config = dict(
    gain_aug_db=6,
    n_mels=64,
    win_length=512,
    targets=['first character', 'tone'],
    norm='batchnorm',
    widths=[96, 112, 144, 176],
    loss='cross_entropy',
    residual_init='none',
    eps=1e-10,
    grad_clip=1.0,
    final_lr_fraction=0,
)
Rows from block 6, named by matrix and row number. Rows with one number belong to one channel. Each number is 128 + 32 x the weight over its row's rms, rounded and kept within 0 to 255. All counts start at 0. After the name is the row's rms in percent of the matrix's.
# convs0: first width-11 conv (model.blocks.6.convs.0.weight, 144x144x11), inputs 126-134, a 11 kernel for each
# convs1: second width-11 conv (model.blocks.6.convs.1.weight, 144x144x11, transposed), outputs 126-134, a 11 kernel for each
convs0.7 099 [120 133 126  99 123 148 133 114 117 120 111 118 113  93  85  77  75  76 122 113 145 170 112 120 149 132 133 158 176 119 101 105 125 119 133  96  99 104  96 127 131 150 145 174 104 127 114 104 139 111 133 135 149 146 171 173 182 179 193 150 139 119 117 135 153 176  98 133 156 178 173 168 179 142 131 117 129  67 100 162 157 166 144 109 149 152 135 130  85 103 127 143 160 140 139 140 117 116 122]
convs0.8 095 [ 80  93  83  71  87 120 134 123 107 136 134 165 136 151 138  94 107 123 141 157 159 141 112 101 111  65  81 104  84 103 107  86 103 140 148 169 163 136 165 174 162 162 115  86 181 168 175 148 130 149 164 132 161 172 169 171 166 143 144 110 143 145 151 128 124 146 175 174 166 180 172 205 185 157 125 119 119 136 132 127 172 165 142 164 114 132 113  82 166 144 144 168 188 176 190 181 175 125 130]
convs0.9 104 [163 155 148 114  95  86  80  81  66 109 101  94  74  73  75  90 155 122  53  83 101  86  84 109 122 130 136 106 129 136 118 103 172 111 117 121 127 105 136 164 150 132 120  98 120 110 108  98 111 130 116 109 113  74 105 106 119 125  92  90 126 138 114 110 110 117 130 125 118  74  84  89  96 172 146 158 184 128 143 133 115 110 149 112 172 123 169 201 133 122 143 115  96  48  73 141 171 166 199]
convs0.10 097 [153 159 172 126 137 126  95  53  51  89 102  71  85  46 115 116 142 122 116  94 116 128 117 121 103 106 119  83 118 142 166 128 120 101 116 150 156 143 133 132 124 101  98  81  67  76  93 134 123 109 143  98  89 102 123 141 128 140 142 134 154 127 133  87  57  64 150 183 142 141  77 114  94 158 113  85 104 164 135 126 150 135  78  90 160 173 151 134 111 136 126 138 126  72 119 155 120  84  75]
convs0.11 102 [115 123 109 112 105 112 110 123 116 109 128 161 120 106  95 102 117 132 121 123 124  85 144 155 165 158 161 146 179 158 156 149 144  74  91  93 109 102 112 112 105 120 122 121  92 121  92 104 109 127 116 111  87  93  62  91 111 148 161 155 145 125 130 113  83  80 131 111 117 134 131 140 130 134 116 109  80 137 144 154 142 160 125 106 126 135 136 138 123 106 122 122 134 105 125  78 106 120  98]
convs0.12 099 [133 138 168 150 157 144  88 106 101 105  81  98  56  79  94 127  98  81  45  66  79 127  73 122 120 127 118 133 106 107 102 113 120 139 123 136 185 121 127 137 124 107 101  72 106  93 118 110 119 103  82  82  49  47  37  56  81  86  93 106 123 116  68  56  61  49 131 119  90 106  94  75 118 102 148 104 125 136 140 117  75  81  71  80 109 148 154 159 119 127 155 137  57  61  50  94 123 128 127]
convs0.13 100 [139 140  88  39  78  89 100  82 131 163 159 115 122 108 118 123 164 177 163 131  87  53 127 149 162 147 101 129 100  96 138 155 132 124 123 145 110 151 184 194 160  98  85  59  86 145 159 170 178 189 188 115 109 145 132  92  94 158 163 139 170 123 124 146 176 154 161 138 135 132 150 155 122 178 150 125 157 146 179 179 190 153  85 113 105 105  88 120 162 163 167 148 134 136 140 156 118 127 181]
convs0.14 100 [ 81  84 140 188 150 142 103  66  78  84 108 133 139 165 169 189 178 183 167 100  99  87 129 124 131 135 119 114 138  90 108 117 114 133 125 118  85  95  94  77  85 121 146 144 154 131 147 152 139 145 120  98 127 116  97 151 167 149  92 110 107 102  78 113  74 131 148 173 121 104 102 116 133 112 104 127 110 129 133 120 152  91  80 138 144 147 165 151 166 158 158 136 135 116 106 127 133 118 117]
convs0.15 102 [121 126 127  55  26  14  70 136 150 159 112 124 145 127 133 106 116 100  89  97  23  55 140  88 111 102 108 124 136 174 147 176 155 106 112 120 168 162 200 123  78  46  81  68 166 135 152 120 122 139 148  88  89  73  99 119 124 111 139 148 108 121  89  98 108  96 117 140 134 117 135 153 149  97  68  52  94 176 161 153 143 152 136 131 143 100  47  93  95 135 128 126 140 126 142 129  58  44  40]
convs0.16 100 [121 127 111 101  77  92  80 132 158 190 167 112 126 116 106 100 103 151 145 116 102  71  60 118 139 154 128 100  90 113 131 104 100  84 106  90  97 145 180 205 143  80  66  81 131 161 161 118 123 144 149 141 128 122 117 123 122 122 149 161 170 139 118 150 160 133 203 198  90  42  69 153 173 147 149 135 134 169 171 179 149 115 105 108 124 139 122 109 122 137  81  67  70  97  90 137 137 118 127]
convs0.17 100 [133 146 122 125  94  94 177 180 186 160 147 131 128 119 136  84 101 133 117 140 120  95 115 112 136 156 167 140 125 171 153 146 122 106 125 166 163 187 200 154  95  88  79  62 170 132 134 107  86  61  59  62  86  74  73  96 102 118 135 145 149 147 128  84  88  52 102 113  98 109 168 172 177 144 122  87  89 143 121 139 162 129 144 114 116 141 111 111 102  87 130 146 168 167 159 130 106  87  75]
convs0.18 100 [145 129 136 144 130 127 146 131 126 116 112  69  76 102 103 160 137 134 129 128 101  83  94 138 130 122 145 152 132 128 126 105 114 181 174 172 190 172 159 133 104  89  71  26  71  45  40  88  87 124 106 128  96  80  78 126 140 141 164 137 150  97 112 105  90  99 126 168 163 127 142 128 149 184 139 107  96 127 130 156 151 118 103 109 128 149 153 163 134 125 144 130 101 109  89  85  85  50  58]
convs0.19 101 [153 147 124 135 118  89 124  99 126 106  71 100 133 129 127 108  90 127  95  89  95 119 117 100 101  85 111 155 186 147 135 130 137 131 150 127 154 140 121 131 106 132 117 105 105 123 148 142 118 112 123 136 151 129 119 121 146 144 156 155 115 140 152 158 177 155  93  97 134 132 167 171 149 150 131 117 121 105 120 139 116  99 113  90 129 167 138 130 147 115  96 143 157 181 165 161 183 147 143]
convs0.20 098 [103  97 131 113 131 104 114  92  85  74  74  99 118 134 138 112 138 122  84 113 101  73 148 127 136 132 120 102  94  78  66 102  87  99 109 129 135 157 153 151  78  80  97  96 132 158 106  91 119 148 142 144 150 132  85 125 105 115 109 110 124 159 166 135  94 129 155 158 129 124 104  90 108 120 114 106 120 147 131 132 125  89 145 157 163 131 134 113 152 178 173 180 153 140 106  95  92  84 130]
convs0.21 098 [109 148 133 133 131 119 102 117  96 115 152 145 127 119 123 124 121  83  97  84 119 132  99  78 132 152 126  99 105 104 136 107  86 117 116  95 121 118  98  86 104 116 123 127 129 123 102  81 129 128 107 131 123 129 173 112  90  48  57 103  77 133 100 115 111 139 128 172 166 146 140 110  64  83  85  98 108 185 173 184 149 156 138 120  57 106  93 100 173 185 187 169 143 121 108  45 103 106  98]
convs0.22 102 [178 172 160 144 150 114 143 150 184 158 159 143 144 107  57 103 146 160 149 129 136 141 141 155 157 179 170 161 126 145 134 130 139 168 158 134 100 126 153 164 154 137 126 155 127 106  83  79 103 136 162 131 122 103 144  97 111 100 136 130 112  95  85  98 114 110 126 106  92 112 125 181 146 120 127 132 134 113  57  74  70 119 135 114 136 142 164 133  87 112 160 156 155 151 164 152 135 157 145]
convs0.23 099 [138 140 132 142 133 136 140 141  96  98  96 125 142 132 155 159 160 142 132 142 158 162 135 145 132 144 134 138 136 116 147  96 112 104 122 131 111 126 110 162 127  98  97  92  72  70  66  55  84  96 102  88 104 113 120 121 123 139 148 115 108 131  92  54  32  43 126 133 125 139 137 129 115 110 137 107  95 113 115 106 148 124 137 183 186 180 181 186 115 121 122 135 120 115 127 107 135 147 112]
convs0.24 094 [117 101 135 121 143 126  99 122  88 108 130 161 136 129 136 106 130 135 120 104 103 108  72 115  62  78  75 117  96  87  71  50 103 157 127 129 161 154 180 145  98 114  92  85 160 140 140 132 119 118 130 129 161 163 154 152 137 138 107 135 128 161 141 153 132 129 205 183 175 179 145 134 112  94  58 101 114 189 162 165 136 155 141 108 104  61  48  96 141 152 154 161 151 153 127 127  99 118 135]
convs0.25 098 [158 101  91 123 160 105 105 114 132 131 152 117 107 126 140 148 123 150 107  63 100 104 101  98 122 119 137 159 157 141 156 119 102 145 147 152 168 169 163 103 110 123 118 114 132 121 112 102 119 134 113  99 124 119 129 114 115 111 114 101 103 131 107 121 124 152 135 132 124 124 139  90  94  41  45  66  99 155 146 151 166 140 137 120  70  52  64  74 156 176 170 146 167 133 132  98  76  86 120]
convs0.26 099 [114 148 170 106 109  77 109 103  92  74  77 186 167 124  96  74 112  90 105 128  86  83  62  81 116 143 119 100 134 124 125 135 128 149 125 130 116  81  93  76 138 121 107  79 140 101  98 139 101 127 150 112  67  46  58 105 107  88 103 104 128 134 112  73  70  53 137 132 102 116 114  96 114 167 140 138 145 127 125 156 131 145 122  92  89 111  84  99 151 157 129 116 124 116  94 129 120 173 150]
convs0.27 099 [137 133 129 132 142 134 143 121 110  95 115  79  91 154 162 154 157 133 141 146 126 152 105  98 126 101 125 107 132 107 127 122 115 118 109 121 110 117 121 122 145 100 104 109 131 137 136 146 137 125 119 121 104 125  97 122 104 115 120 146 121 117  99  88  76  66 139 144 119  90 123 118 132 123 135  69  74 121  89  97 107 113  91 128 145 185 190 163  95  86  57  69 129 115 106 144 117 116  80]
convs0.28 098 [145 158 153 122 120 108 143 112 113 155 138  78  94  68  75  58  55  92 118 139 133 195 143 140 146 116 155 146 151 118  97 153 140 132 153 132  88 101 121 153 146 169 183 179  96 103  80  53  99  83 106 130 132 149 167 156 157 166 125 134 124 128 163 183 169 188  96 115 131 157 158 144 132 152 143  98 122  63 115 155 175 153 142 140 169 131 119 120 123  83 115 143 155 172 163 154 130 115 101]
convs0.29 100 [162 174 140 104  61  81  95 104 120 155 111 104 129 136 131 105 123 124 129 146 118 109 162 165 151 107 115 120  98 113 152 128  79  32  94 110 184 167 171 125 100  98  52  75 132 157 134 152 121 147  92 115 110 123 118 129 127 142 157 162 169 145 126 138 132 163 151 145 143 168 136 135 143 137 135  88  84 172 179 143 120 122 136 136 130 119 111  82 182 158 132 139 138 140 163 152 134 149 130]
convs0.30 103 [115 118 134 125 113 101 147 150 154 119  96 157 164 141 103  81  92 107 113 116  97  71 117  97 159 129 140 129 138 135 157 121  77 115 157 161 159 160 141 115 114  71 110  59 136 109  83  96  80  68  75 100  27  39  13 108 114 159 153 145 131 140  90  75   3  20  97  41  77 119 136 156 134 108 102 131 124 121 136 103 127 133 103 121  99 100 153 140 117  64 102 143 145 135 128  63  33  58  61]
convs0.31 099 [127 145  76   9   0   6  76 134 173 154 143  85 144 140 121 131 146 159 122  97  29  23 108  99  91  96 104 106 109 118 118 136 114  73 103 116 163 159 174 189 163 131 113  66 137 119 159 163 148 159 142 134 110  64  84 138 176 174 178 139 102  99  73  72 125 132 138 144 146 152 187 154 156 140  91 115 127 148 163 151 133 148 140 166 128 114 110 112 167 156 130 152 133 124 156 144 118 116 121]
convs0.32 100 [132 141 125  86  65  74 118 130 128 133 107  53  48  48  87  72 114 124 132 122 119  91 113 101 120  94 122 149 160  97  77 119 107 145 118 147 135 135 118 144 150 161 142 172  40  78  84 116 129 111 134 148 135 118 128 132 147 155 148 151 160 115 127 102  85 106  35  78 127 153 188 174 185 130 136 106 113  81  92 146 146 150 166 156 133 121 143 137  94  98 131 166 167 149 150 128 112 102 111]
convs0.33 101 [134 143 154 139 160 115 150 143 142 167 183 138 132 114 102  75  86 123 119 125 116 103 125  90  84 114 122 131  97  97 126 118 110 159 168 123 141 139 118 121 122 108 104 149  98  89  88  71  43  57 117 162 159 148 144 109  89 118 102 135 144 168 144 138 139 156 104 120 109  86 133 123 168 159 103  81  87 151 144 136 123 117 128 115 123 135 129 134 101  72  79 109 140 172 164 164 126 121 102]
convs0.34 101 [ 93  94  95 118 109  87  75  89  94  88 135 148 129 128 127 145 119 109 102  94 113 115  60  51  46  95 105 129 101  83  87  92 104  92 107 107 130 131 153 140  70  88  90  86 165 121  97 120 111 122 125 156 132 114  99 103  99 106 113 150 146 140 105 108 103 117 163 152 143 153 129 112 125 104 108 121 125 173 171 138 126 116 120 156 138 129  79  98 167 151 150 122 120 105 100  91  99  77  93]
convs0.35 100 [140 134 128 125 143 118 122 138 189 158 167 106  86  70  55  38  78 149 128 137 135 128 120 131 155 190 188 179 118 141 157 182 156 147 110  81 109 121 128 176 159 128 133 135  67  90  80  10  40 127 169 126 152 124 112  90 128 105 101 143 161 171 165 148 144 139  77  93 107  29  72 174 135 158 145 128 113 106 131  97 111 129 133 164 117 131 156 129 111 133 125 135 158 174 164 163 162 133  90]
convs0.36 098 [120  80  92  60  60  55  45  58 104 123 115 182 205 197 182 191 208 195 141 135  79  55  79  95 105 101 133 140 125 137 135 105 149 115 130 153 156 173 173 190 161  92 106 100 146 133 157 198 189 177 172 151 130 100 107 122 122 132 143 139 130 141 145 140 131 122 122 121 135 113 122 143 137 161 167 131 123 126 166 136 157 124 106 121 136 120 139 121 161 126 147 130 129 127 152 129 143 149 135]
convs0.37 100 [132 141 137 104  75  31  98 139 184 188 169 117  97 120  90 108 142 159 169 122  98  75  72 105 106 162 175 101 120 119 133 154 113  80 101 154 171 191 203 232 188 152 110  81 100 106  97 102 121 157 162 173 166 151 132 144 144 122 137 148 141 135  70  71  50  63 181 145 120 124 149 179 136 140 150 122 114 124 170 168 138 150 127 133  98 151 163 122 131 140 112 136 157 164 141 134 101 101 104]
convs0.38 101 [136 115 114  94  70 114 130 123 111 122 129 126 160 151 135  90  89 101 110 131  96  75 107 133 118 100 124 149 121 140 130 137 139 119 126 137 193 187 142 150  96  78  55  73 168 135 137 130  93  60  56  68  53  62  85  82  90 127 145 118  86 106 124  90  76  49 123  35  51  96 140 159 176 118  93  99 124 148 160 124 111 126 140 133  99  94 127 109  68  66  97 124 130 124 120  67  63  99  94]
convs0.39 099 [ 98  85  37   0  49  81 119 141 110 123 111 145 167 152 130 115  77  75  85  85  67  44  92  57  79 109 123 144 124 110 118 118 163 105 144 160 178 142 171 150 155 117  77  63 173 152 160 155 129 155 163 118 124 102  94 182 145 136 119 105 109  87  94 111 115  90 148 154 159 151 123 136 156 125  93  87 109 153 150 143 162 171 118 130 117  94  98  93 173 141 144 153 130 137 142 129 110 116 122]
convs0.40 095 [ 94  78  80  76  75  94 129 112 117 102  71 150 156 153 118 105 147 153 144 146  87  83 105  91 124  94  88  90 109 129 144 111 119  89 110 113 137 146 179 162 139 129 141 120 196 171 144 140 140 142 109 122 149 141 123 136 122 122 113  88 116 114 117 110 125 120 138 132 138 162 142 185 160 150 106  86 111 151 139 119 124 163 148 163 113 110  61  81 109 110 161 175 174 149 181 161 147 125 138]
convs0.41 104 [ 61  93 113  71 116 115 165 145 167 152 187 129 120 100  55  75  57 103 121 158 136 111  76  88 144  93 129 193 133 107 125 151 121  99 162 180 163 128 107  87 122 104 104  45 114  76 115 108  93 111 143 127 112 116 107  88 124 150 160 156 162 169 173 129  92  97 114 104 114  87 129 162 146 145 134 129  83 128 130 157 183 150 146 111  97 137 107 111 151 130 156 124 130 146 170 148 116  78  92]
convs1.7 087 [126 131 159 142 166 127 113  91 127 108 126 100 117 132 137 143 165 130 137 137 121  90 200 165 164 117 123 169 231 201 228 177 211 153 155 145 114 103 119 119  93  98  87 115 145 167 146 162 161 149 153 156 162 149 124 135 117 129 106 106  99 104 116 149 163 141 163 160 176 157 147 108 134 146 135 184 150 129 124 137 109 109 119 144 119 105 135 187 127 128 113 135 138 122 121 104 113 139 120]
convs1.8 085 [146 154 156 137 144 154 166 119 101 121 123 104  83  52  55  91 113 153 155 147 149 129 115 123 129 118 131 128 125 124 114  99  81 164 131 150 143 144 150 180 176 180 159 145 118 148 148 149 167 141 136 132 175 174 145 184 211 184 165 140 148 150 144 143 146 128 138 135 150 162 153 113 133 124 140 142 109 130 134 120 135 151 121 149 139  86  99 107 175 182 169 141 155 153 148 130 164 145 143]
convs1.9 094 [120 102 125 123 133 134 121 133  99 108 149 111 113 138 119 130 177 175 147 130 148 147 131 124 131 137 143 115  71 102 119  91 138 106  95 104 100 156 132 126 117 120 121 173 132 132 142 108 112 130 156 134 142 141 166 142 148 155 162 146 158 107 102 115 120 109 146 184 164 148 128 114 113 148 130 153  78 143 159 135 164 168 179 144 155 118 116 135 104 103  43  60  58  90  66 138 138 134 126]
convs1.10 101 [ 73  80  44  92 108 120 129 118 152 127 134 145 147 160 167 169 168 134 101 112 116 104 144 178 170 173 134 118 119 152 125 148 141 180 192 173 161 145 121 119 111  63  65  63  89  96  71  62  74  90 124 138 129 111 128 157 135 151 177 204 185 168 157 161 141 153 164 168 137 127 136 151 121 124 133 147 165 167 160 157 128 100  95  80 123 112 114 100 113  73  74  82  94  77 122  93 133  98 128]
convs1.11 103 [138 137 145 141 155 156 163 154 148 163 161  99 112  94 106 118 124 131 143 134 144 153 113 140 139 121 116 114 143 141 138 149 140 142 143 143 138 136 143 114 130  88 103  93 131 123 123 126 135 166 157 135 121  98 107 131 119 141 128 120 124 117 106 114 133 127 150 153 142 147 121 125 105  82  76  84  80 122 134 127 138 110 105 101  97 127 101 103 130 131 133 129 109 107 110 114 110  48  82]
convs1.12 086 [106  99 120 107 169 111 141 135 133 103 151 114  89 118 104 125 157 138  87  98 119 125 154 140 135 155 141 112  82 124 124 146 128 127 104 110  81 114 105 114 108  80 108 139 161 165 143 124 124 113 142 114 110 135 165 151 166 159 147 127 118 136 109 105 129 150 173 193 188 122 124 116 158 153 155 124 101 175 180 151 160 145 146 131 121 107 116 136 110 109  85 124 139 119  85 106 112  79  72]
convs1.13 101 [103  88  64  86 104  51  67  40  89 124 140 118 170 191 197 180 180 136  90  63  91 111 167 172 131 117  92 120 116 136  96  79 124 152 151 137 161 132 159 150 140 139 139 138 171 160 143 173 159 151 137  99 125  79 102 168 171 192 182 197 203 169 161 155 132 100 112 123 115  99  89 131  90  79  53  75 100 136 130 124 124 136 117 110  81  93  71  92 116  89 107  99 124  64 111 130 150 149 133]
convs1.14 117 [166 149 165 152 216 207 183 154 135 181 196 146 122 141 143 134 149 153 151 139 120 111 225 218 225 213 183 130 136 140 166 166 138 104 121  94  84  72  89 123 129 140 145 139  80  75  85  92 124 114 134 113 139 119 123  76  65 109  87  99  86 100 114 111 143 156 134 136  98  82  91 137 168 159 140 159 168 110  88 118 122 149 175 184 185 164 177 136 128 142 141 140 135 151 146 133 158 154 151]
convs1.15 089 [162 163 158 133 108  87  44  50 101  95 113  95 136 147 130 157 153 142 129 122 132 128 171 142 128 160 166 136 164 123 177 177 208 136 149 139 165 204 212 191 200 149 134 123 147 150 172 147 188 173 155 134 136 161 162 104 116 119 107 134 159 146 127 144 158 144  78 116 107 115 117 100 100 106 103  81  88 169 148 153 126 128 157 118 118  68  92 137 145 123 126 120 114 102 120 116 107  73  79]
convs1.16 101 [130 122 100  86 105 121  88  93  42  96 106  56 126 154 171 155 141 129 110 110  93 142 200 154 127 150 131 111 158 149 127 111  89 121 126 113  79  85 104 108 121 143 146 129 130 133 137 152 166 138 150 130 155 139 131 159 133 152 157 188 221 170 170 157 157 148 136 109  89  97 106 110  81  64  91  99 119 173 137 124 132  97 151 109 117  79  99 109 110 112  85 106 103 114  72  84  97 101 132]
convs1.17 096 [139 100 128  63  94 117 110 153 130 109 111 143 145 161 132 147 150 156 118 133 102 133  72  89  78  86  80  97 122 152 175 173 154 106 155 153 140 126 121 113 121 139 153 149  83  69  87 105 136 142 138 138 119 141 125 109  99  97 112 116 147 137 130 106 123 120 132 115 147 154 131 104  86  92  78  68  89 121 122  77  52  47  52  59  86  77 130 148 159 179 142 157 108 114 107 104  89 130 100]
convs1.18 097 [129  74 120 112 128 123 119 110 111  93 108 143 159 161 144 166 157 173 151 138 106 110 124 146 104  97  81  84 134 152 154 170 149 153 134 114 134 135 155 121 141 136 116 103 144 146 136 160 152 151 151 133  93 115 117  97  99 127 138 139 170 176 160 179 173 162 190 197 149 141 152 146 102  99  92  85  49 170 146 148 137  94  81  63 102 137 119 119 137 155 139 138 140 101 121  77  97  70  67]
convs1.19 105 [149 124 142 158 175 169 164 173 189 194 180 119 139 129 157 142 145 155 155 137 147 162 166 158 162 125 139 118 113 160 169 147 121 154 118 100  85  97 102  99 139 174 177 149 136 163 145 133 135 160 140 161 170 173 196 188 202 176 158 125 131 122 144 163 151 144 172 166 147 106 129 116 125 139 170 174 171 148 146 136 128 128 129 174 168 176 187 193 145 144 131 130  98 117 125 107 123 116 148]
convs1.20 105 [ 92  90  84 122 149 186 157 121  99  96  92 109 137 124 138 143 122 134 116 128 117 103 182 179 163 207 212 170 161 115 175 202 166 148 154 177 181 202 190 151 133 123 113 114 136 137 132 134 136 138  98  96 112 118 128 115 115  99 113 124 132 122 118 119 147 151  94  63  23  35  52  69 108 136 130 136 156 161 159 133 118  81 114 118 100 115  96  76  99  76  54  68  54  75  72 102  93 101 106]
convs1.21 099 [109 114 122 124 104 128 157 142 156 165 142  93  93  98  82  92  72  96 111 134 112 118 183 186 169 143 143  96 105  92 147 147 194 133 130 151 142 166 145 107 124 133 106 114  99 108  97 120 148 114 118 117 116 129 135 159 165 182 148 137 141 151 155 143 140 169  91  85  84  78  64 103 126 140 133 131 100 170 203 181 176 141 145 136 102 103  98  60  86  53  61  66  49  72 110 124 123 122 126]
convs1.22 108 [110 108 104  81  86 103  95 117 122 105 128 122 170 162 193 146 151 122  90  83  99  91 124 125  47  65  34  71  83 108  82 105 105 100 104 133 117 118  69  84 115 165 158 170 113 149 168 168 188 174 159  93  84  90  78 116 151 155 164 174 137 116  80  86 128 158 148 109 128 149 185 164 126 119  98  94  97 119 151 164 181 176 181 191 175 167 179 206 103 103 108 136 150 146 158 159 174 143 134]
convs1.23 098 [159 155 143 157 154 156 148 137 129 123 133 103 136 117 136 140 150 135 135 100  96  81 135 137 131 129 103 101  87 106 109 154 124 198 166 148 171 186 183 183 184 149 170 150 119 167 153 161 157 163 189 168 150 127 107 105 123 111 108 131 117 128 125 114 137 162 194 153 168 141 150 148 138 125  89  79  73 149 163 145 138 142 125 121 103 110 124 121 165 168 162 186 149 134 149 145 131 101 101]
convs1.24 090 [114 141 127 145 164 153 141 157 139  98 140 137 136 111  94  94 105  94 113 117 106 122 186 158 165 153 148 101 116 141 169 175 154 111 134 136 114 130 135 137 153 137 121 134 114 103 125 145 137 117 130 144 136 138 153 125 116 133 162 133 160 157 173 157 171 124  66 104  61  86 110  94 119 123 130 139 123 159 155 123 105 120 153 128 111 112  75  58 138 142 156 135 134 145 127 120 129 143 120]
convs1.25 084 [149 146 164 114 148 147 128 173 124 151 185 120 125  96 113  77  80  84 106 130 131 129 179 160 176 166 157 138 157 133 166 134 179 131 142 105 150 137 141 155 145 144 147 132  98  92 122 105 120 121 116 138 133 127 152 130 147 158 149 133 128 122 115 138 152 132  95  70  84  52  57  88 133 121 137 146 136 163 176 174 158 129 124 122 128  60  96  78 130 148 134 128  94 106 126 112 103  83 135]
convs1.26 094 [126 155 131 142 119 125 133 165 171 121 100  98  80 101 109 129 119 141 116 161 133 150 120 162 133 129  96 168 166 157 106 169 153 130 160 155 177 158 152 129 134 152 146 103 165 159 135 121 149 136 133 147 147 119 140 190 173 140 152 126 132  82  96  99 117 158 148 198 146 118  82  59  75 120 147 129 125 184 190 191 150 130  92 123 143 145 153 132  84 100 118 123 110  85  81 123  72 111  92]
convs1.27 093 [126 114 118 121 133 141 150 158 156 145 156 116 111 106  99 117 127 107  79  77  67  24 120 133 142 141 117 118 118 122 142 141 170 171 189 142 139 138 168 169 178 149 133 128 142 146 147 136 119 113 114 100 114  73  81 111 126 131 128 150 161 152 165 156 174 185 138 136 110  83  95 115 116 179 150 171 158 143 131 155 142 132 173 140 156 161 142 155 125  97 110 137 163 104 113 128 118 121 132]
convs1.28 095 [120 130 131 120 134 141 115 138 154 130 129 142 125 140 116 130 117  82  76  96 105  99 155 137 137 122 121 132 125 161 131 155 158 154 147 139 115  93 104 107  85 108 101 119 167 139 142 156 147 151 137 125 124 124 160 140 134 132 114 148 142 139 138 165 169 157 109 128 142 160 105 101 114 129 130 121 146 152 166 155 139 164 153 163 171 143 123 140  79 111 131 115  98  90  85 111 130 109 126]
convs1.29 097 [151 136 117 112 151 116 118 116 117 107 153 105 117 118 171 161 138 120 141 125 124 128 188 180 199 165 210 156 194 165 156 137 117 115  90  81 115 103  88 102 115 111 106 108 131 122  98 116 114 117  97 138 119 126 122 140 161 174 213 246 226 221 198 161 144 121 100 105 133 125 132 137 115 100 112  77 105 161 161 130 133 109 101  79  90 115 150 129  90 104  94  69 113 108 149 167 105 115 109]
convs1.30 089 [122 138 142  71 137  92  96 106 115  97 110 119 123 127 128 124 150 162 129 143  96  84  81  82 117  60  95 111 141 141 172 164 181 105 156 141 143 135 134 103 108 121 142 117 125  88 126 106 163 134 150 108 114 138 117 105  78  83 113 102 117 114 120 111 167 118 142 170 203 183 130 121 103  84 100 104 100 126 141 144 118  80  85  65 107 122 144 131 171 184 152 141 100  93 113 114  87 100 112]
convs1.31 089 [129 130 148 107  44  22  13  35  68 100 120 104 100 140 161 155 171 168 148 153 142 130 153 150 141 125 102 111 103 126 146 104  95 133 136 158 154 124 167 144 153 121 128 132 166 197 210 195 188 193 159 157 157 169 146 143 160 145 102 136 155 161 166 158 131 114 141 129 130 123 105 130 133 131  85  95  74 115 130 124 172 148 127 111 106  81 110 163 142  89 120  95 114 119 134 153 122 118  96]
convs1.32 094 [104 129 148 127 138 121 132 139 113 108 105 123 153 156 182 183 180 151 137 107  93  27 172 146 133 118 106 120 128 144 158 162 178 157 148 138 133 131 112 110  80 110 147 185 167 185 162 159 170 160 138 126  78  64  96 154 114 123 124 118 113 126 147 159 191 182 161 153 128 126 120 136 141 165 172 168 150 115 146 146 177 149 151 159 179 176 216 164 149 141 123 110 104 115 116 142 166 141 143]
convs1.33 117 [188 164 146 138 145 113 133 122  97  92  90 164 164 190 170 132 113  94  52  56  52  97  88  74  95  85 116 149 164 168 158 142 134  76 112 100 112  99  96 118 135 117 139 145 158 152 144 154 125  93  77  84  70  60  96  79  94  87 116 135 120 154 135 148 131 115 110 114 105  82  92  89  83  81  97 121 120 133 129 154 155 156 168 147 148 135 143 130  85  85  88  99 105 111 108 130 157 142 151]
convs1.34 103 [116 102 101 101 116 101 139 112  93  89 127 119 137 156 153 172 149 146 107 100 125 130 122 124 161 105 111 100 109  68 130 119 183 138 109 164 201 201 186 195 179 120  89  91 163 144 143 146 142 140 137  99 123 151 121 127 132 162 177 186 153 153 129 133 166 162 123 122 111 100 128 124 115 125 131 146 127 197 148 147 131 106 115 126 141 135 117 110 108 107  78  98 115 110  92 105 144 119 131]
convs1.35 101 [162 133 117 137 131  96 102  75 128  84 130 176 206 193 189 134 129  57  28   8  80  96 151 113  81 100 122 144 139 130 101  84  97 126 136  99 108  87 104 116 139 122 171 139 194 174 175 153 143  98  41  23  30 116 132  75 139 124 150 160 185 141 142 123 150 118 136 135 123 111 151 152 153 169 134 129 133 133 134 108 122  99 124 175 160 174  98  80 103 122 119 160 153 160 207 219 222 196 187]
convs1.36 098 [163 166 164 140 122  69  52  28  89 118 155 110 109 131 153 153 161 168 143 190 154 152 135 162 152 147 125 160 138 133 133 123 154 141 121 129 132 101 120 136 134 142 161 139 127 137 131 147 146 165 164 183 170 129 124 172 164 158 151 139 109 126 131 149 133 132 151 160 154 140 142 117  96 113  95  84 114 108 131 118 161 121 160 131 136 123 121 122 155 157 157 161 163 140 128 122 112 102 117]
convs1.37 103 [156 172 142 107  94  62  69  73  68 112 133 155 172 168 176 176 158 166 155 118  95 120 111 119  84  95 111 130 139 108 112  91  98  94 108 122 146 152 170 182 165 157 162 164 190 193 189 179 156 154 140 148 129 124 135 111 126 134 114 156 174 194 158 115 106  73 110  90 132 111 134 120 108  95 128 119 129 131 131 130 137 105  61  60  56  84 107 135 125 115 117 150 151 136 146 123 117 134 140]
convs1.38 102 [168 124 134  72  78 120 126 156 178 164 132 132 156 149 147 147 141 148 136 155 131 120 119 114 102 114 123 147 162 141 139 157 135 148 153 195 167 142 102 108  79 110 106 138 100 109 122 138 132 146 131 139 119 146 126 115  97 127 137 143 169 152 144 128 132  90 176 221 225 193 186 136 109 101  94  96  97 145 114 123 104  73  85  87  90 131 164 166 165 164 129 152 152 143 105  83  51  84  82]
convs1.39 097 [138 141 133 161 144 132 113  45  38  53  97 132 104  93  65  70 124 148 166 156 158 143 119 119 101 135 124 141 123 118  93  89 131 159 146 176 177 178 181 187 218 176 167 127 133 162 161 179 173 156 182 157 169 152 142 167 162 154 147 152 108 151 143 154 153 152 118 122 117 118 135 127 123 128 122 126  92 143 120 131 137 130 136 126 120  88  73  64 157 155 180 159 153 129 123 146 131 133 118]
convs1.40 091 [162 170 159 141 150 131  93  86  78  81  86 136 120 123  97 110 144 138 116 157 116 120 140 138 132 170 142 166 136 114 114 126 120 117  91 107 109 129 123 146 158 133 110 127 120 139 149 153 144 157 149 122 133 128 141 187 146 140 138 126 132 132 141 139 138 114 146 135 103 129 134 131 122 125 129 131 129 145 143 153 130 167 163 133 103 100  61  95 193 167 140 148 158 152 136 146 157 155 140]
convs1.41 108 [106  86  94  86  76  51  36  83  99 125 124 159 158 152 169 136 133 107  61  79  70 105 147 108  92  78  91 122 133 133 132 116 121  96 100  90 139 117 165 149 153 139 135  87 154 135 141 128 132 129  99  98  95  94  97 101 104 112 114 117 163 147 152 120 124  90 153 161 167 182 146  98 110 107  94  87  81 123 122 134 134 136 114 101 112  98  82 101 138 160 180 176 161 145 148 126 134 100 113]